From a checkpoint of a small waveform autoencoder: decoder activation relu.
Rows from block 5 of the decoder of a small waveform autoencoder, named by matrix and row number. Each number is 128 + 24 x the weight over its row's rms, rounded and kept within 0 to 255. All counts start at 0. Numbers have three digits each.
After each channel's rows are labels from the 100 clips, of 14848, where the channel reaches its highest value: "loudest" is the band of the loudest frequency at the time of the peak. Only what is clearly more common there than usual is listed. The data: simulated modem signals in the audio band. In brackets: how many of the 100, against the usual share in percent.
# conv: width-7 conv (decoder.decb.1.1.conv.weight, 128x128x7, each kernel summed), inputs 0-127

conv.24:169158079166128141153114183113137116114117106122183131124111148094127097146173098114074118143074106128098140164135143123119111111134113131113096091100161139102140104093112130110043102157133119126107100127145126131119131093125141096107110132149108134094120101140134161125135136155157125144108117154130179118114122171106115123121122159125132145115139160150156151148137118154084109131125
loudest: 4000 to 8000 Hz (97 vs 48.4)

conv.116:126076101136183096127154163110102111160128108094124144140116101141098103146127122138124127151126083104157124131137152104088171112162115155104129127138096123099149127143120127154152122090083086133164119149126203108141132113085138141155152146099096139136142141175139102139129143132133115133135088122120133103103128095155101111119111095161155132089103133126118130117121118101128193163115
loudest: 1000 to 2000 Hz (60 vs 9.7)

conv.12:096103109122107126161116114110147108146065106088139153134136158132109154118128134098122131148129117145142125129134145114096127073138125110084116137132132100150068101127152128127183158125161088121112090160131131095144102097118130131135097090129155144110139101150143161113161127144076092174139110137107117139125106128140124102119141147153075123158132124121152127161162127114150180184110
loudest: 4000 to 8000 Hz (94 vs 48.4)

conv.39:128132086162150104176089112112124138104117112148117142134097170141125149119145131080138158114134105122112089149128160106121104099122137128166138124088148122124114169101174134144115094108113142096119130078129134094128152147133125129072123045127148089122150120152093143111105134141152111121124117128139135127061155166108109131142141148163111149154140141119125149139180114115092125156135
loudest: 4000 to 8000 Hz (91 vs 48.4)

conv.71:177120063146117162103152113118110122124110116126099148116141129096157103086115105110152160114152160122128129152129139155134169109147124157147122082145073150144169123123131152120150107106082165170102153125149168140165130100138145190091143113114116090095104148105130152131119104131090132116114144125139171110093126111140121125158142113133161117134097108113143144134102146090116123161159
loudest: 1000 to 2000 Hz (47 vs 9.7)

conv.125:114135159150109125103151078197185131152117131157138127155112158122124128105106128153123113120121120109137081113136118149137119121128112114143154124132116132101130061149155102124113107176156135099169118131166154136103096110143127090143135137149108157134162123093165114117122158155118112123091133151121133149112097150112145110130168116139102085169100144105138110160135136100194127142085
loudest: 2000 to 4000 Hz (99 vs 41.6)

conv.113:149152130090126133140135134161114132125128147123180140144152138094118153157129101072116140144128094134138134092153114125140147130152168112122112173147134133144114138120137103093049168117122084124138174137135128140148155121133123098087128127123099087142113130087133153076137158150159133084136148118121079146113138110142089130123089142140082126093161136151158139112139131140166161105154
loudest: 4000 to 8000 Hz (100 vs 48.4)

conv.97:148117138101128184156152147096129138097120127085124133146116097080138102132125134133111112132131112138094146110139120092154121144145132144117104083120156115138120126105154079154091120151094128169146139105095167139136135190115169131109144099129075134174112144125082100129159140141118104129144138122158169110120140089143116114132157159119129158094118154125183107117140133107187135130152
loudest: 4000 to 8000 Hz (100 vs 48.4)

conv.41:110171119106131124129137068112126172128129127104153122128109134133084094168122140105110123150129149147155119135089102101150133135151107168132117132113164089168127139102076122144159103119111079108129142107139164142146143167137144108131123149123119083137131137108092160077075105123129122106130139139133128118144091095160117146143144139127165102142131087170128140125164072086130141145163
loudest: 1000 to 2000 Hz (33 vs 9.7)

conv.2:124104128145132149103142142150123109124122134118152150120160150139148112107149124119064149154148126135103171148161118105092140065154089103190108125130146152119133099079104101132127124070133087190133110131146094106122149134128121116132126145121120134154107131087119092131158113106136125120100128112146130104155154168140151116080111171118126123108165122160140136101177118130171099126139
loudest: 1000 to 2000 Hz (48 vs 9.7)

conv.98:114113137139147156143132129150129160138156107080158165106119128123104173115108193088181118135093096110125102164114126126120098070132121103105127121138111083133084117061166101141098152155147079095112124141130107122094127135135127099176110159129136145100137101122096157134146144146123113125098145137128115144158109097123141103101160128146083137118117109145116138142155128123100137141151
loudest: 2000 to 4000 Hz (75 vs 41.6)

conv.127:116101132166117134177134138136137154084136131113101128148106097147092109143115149158135107129126152142073145155113139131114105145123134141090096140103142124097153102140164111141125125126118102149155143138137100129112148136163118132157148190157164069140119129150081115149141132143134089095134147089124137123142127129074117130173095120106149148101118180119155138109113135136082085149071
loudest: 4000 to 8000 Hz (93 vs 48.4)

conv.103:128124165156096147082163155136114165151180119094171154118161106133116093094103174140120106157135126105114099147107131159150114161151132109108132096131112142131089081103149079088130161109140074124128110167135148156100154156132159138138184159127103121112107138124144110110164101132124123093121156119128087126115106118110113124120127129109110161120130131169151095145129095139152135134140
loudest: 4000 to 8000 Hz (79 vs 48.4)

conv.114:133073129087138128108138189091130118101099119083129140155146133107154171123115132124129177151135136129094156131123153163098124143135185109137121140124113158163097131138131127159115196166158123144174138159111096142131184105111142134127119089107133162142150121117129137150103090156105143150146142148113111143111124117102132153130146180169110124122118142096137099098112096103117137128117
loudest: 2000 to 4000 Hz (99 vs 41.6)

conv.121:144151145153149072103110157128116130142126130158151077132166115144122094076167139114131130158123135120125162098140106058132150116144148129144118145090130165115172124136115127107119082095119101079123092073101116137133130139136129120078190128116115123105121123122157154127141120124109122103115125129150118137158142162179102149127088073118131136164103160121133121095128118122117146134124
loudest: 1000 to 2000 Hz (84 vs 9.7)

conv.61:153114120150173108132148090127139100142136101123114098127132168164127125129148155131100105161096140092110120128098122103121156113118128135111127140113135123143124120155146169185115127098104084134156139134162161138100146112109128151119151087156129117108106176166120112171093129133137145147099094130123101100171186151127169134073128116154136125131092115098133125081095160161143120088141
loudest: 1000 to 2000 Hz (77 vs 9.7)

conv.77:147171131127118160131090168113092146138120095157157093135103106156073104166145132100121130112135129131122137127140111113165104122141153121096124090114127102078151141062111162123086124093114128101126122122124097165160096124138144077141158106140157119086112097126106152152088139081109114126140120105148133143136132138125109137157123102118071132109138147166113147107162143156119157142125
loudest: 4000 to 8000 Hz (86 vs 48.4)

conv.3:116177098111142137125118154179160147101152130125146125107148134117111103148127108142105128127106127077112148077127106081127122146141131146146130160132124123131130140134150087115142079124145123170100174106082146138081147118140148133116092138111118101150080116137083120121122137102136105108149131078164168150115113142131084122118074182101132107149135107125169125148089148119134170136137
loudest: 4000 to 8000 Hz (90 vs 48.4)

conv.122:131124176114175106156150115117141131136113145122118130120126127114161153137146092177142126151083147101088127129113160118117116196125147123132148173109095123131117161148114092122123132120067099144113140102088158117168117175117110118160135083122165099091159176152117109115136111086135139152140104132121143137163139104165125158135090102125120121124159149129141106123090123105153109094117
loudest: 4000 to 8000 Hz (96 vs 48.4)

conv.15:134130090135128129160144104153102131119084104150097130117087115107100111135123116075079118174148118149094165154129168129130155110145141114123113134138147142133149110112141148170115108097092139144134148139159111116139117113136099132168158115134145089129140142106091148100129107165170122154169120108144165093091148133090124121150130176141140129084085115109069151162146101137155113140124
loudest: 4000 to 8000 Hz (100 vs 48.4)

conv.78:109098138142145130127155166141138140139130129167115123113107126122134184118093084134138129149122106111194086132155126158138152109115161120131160079115100125111116121144133167084151147140089171116119083124167125100140131088116110138078138130142150132119129115118174147097116117129117097123065105180136133087145133100139127120114109158157135148131108132112090141154091106145087143147138
loudest: 1000 to 2000 Hz (60 vs 9.7)

conv.21:146121102126117142153111103103108091112099144145138129125124164145147112128147123116102118157130153149090156133115169130114130062151115179125096185118105114146133143085121113112097138112127130137140146132121117139133091132128128125132093121133146127073119132125086160079105108124124127106132125163098143125115158075126150133058147116097100084115144118147101134097181099081146161146119
loudest: 4000 to 8000 Hz (97 vs 48.4)

conv.47:107138138124123163156091106159138119107117105148124128152115155135113116072105127111124146114141134148151130133130154132137128080137114106136120138114109114107104117112137151158137128104076155179105124132073157128133106138112129113153142103093181146094122138145088080129154096106113123131115120067077145121137143131172126143095126144082122124142111103133124136164213090116129140162129
loudest: 4000 to 8000 Hz (85 vs 48.4)

conv.81:179128099115163158148117135117118117130147067105127124080070117094107143149152123102086085131147120122069156163125157128093119082135085139156098184146139163078106148133117114140147113112150106111134189151135118151127113103143133123148102113103123108139148134101149122122123143119114111126124142111147170135105148114099094119146137127122111114135152134158144172136150145146118115165149
loudest: 4000 to 8000 Hz (87 vs 48.4)

conv.91:121099090152116111095132099129133144150128087087129173109115142131133146091100138125144109123148123135122147131113125179108169126157117130121131156149131102123076130100093128140112147119134128131134124094163129137100149185167093093124124099125125096111139131099086156156160116146111138135153151126120176105127122133089151097112194129093145158105109074163150101142107119152121155171110
loudest: 4000 to 8000 Hz (95 vs 48.4)

conv.73:145185145142159121159156112149141146127118142140113117112146130112136137117146135120125138151141079148109113110135160111142150087133088137107110130108157117107110081101153082120075103073125143133110140083116161138153114104151134139121162103185130127134152119149066144107124149103142110099087126178137128140077140124108164115112144118153127124129152105096079143110108145130104142174120
loudest: 4000 to 8000 Hz (100 vs 48.4)

conv.31:103146121138131151187101145166141132080110128110122143141114117119102137150137119115117078141155092126118128137114157074155098116111156120097108131150186110116112094051181151164096101106120107169106129119129131103140096129142085151135134138122129144159106107134089112125148111104130126126121102115174178157145141101137082100125141160144135087125105133134132102115127140135131120157138
loudest: 4000 to 8000 Hz (99 vs 48.4)

conv.79:110107105152116090159109127136145122129096117102111097138093161113100101141136114112146112168142140104117117118096129145132122102142108133107096116131171130172104147141117134156123095133082080158127132143101158088113121147128128116157155102148115127120113146113102088111136070121118087159116119157145115114089171120084144133148151139181154137095175148123129155148168071144146153105154
loudest: 4000 to 8000 Hz (100 vs 48.4)

conv.35:123121145113081103117094104101119104127126115133074146143098118140139176139134070122104093139131150143130135154157115120154098120141060101122130095122166099122087147164153151164148078166158133125137119145134172102098142103127120146126117132129148115114120076081121102121139129090131115100138157176147132144094143139107108139125122148136151120111124105128148168156146095143099168158122
loudest: 1000 to 2000 Hz (32 vs 9.7)

conv.7:083179133142143108123119144134163130156115068170111130147124093186120106132132122074081147125108121135154086104129128093136107126161106143111102103140174085094124152132100124144089092104096121088131119120127154122133100123125154079132138132115082125146138132149102108134158109103146125130140123119141123146133138155103145140129154078109175164155124132130166146125113112150139151126083
loudest: 1000 to 2000 Hz (26 vs 9.7)

conv.76:097108109137148126197100123147136124173093120134133122143186156126112138135129114115124124118104111118105136156126122094123121126118108113084109174185131080119120099148111140124122118082127132101123114136105152134169133147141092123098099122123138143201117112117139129093126111134187127158105147105136142129151107149130107086092097165134120120150101166131113142130131100164134130182091
loudest: 4000 to 8000 Hz (94 vs 48.4)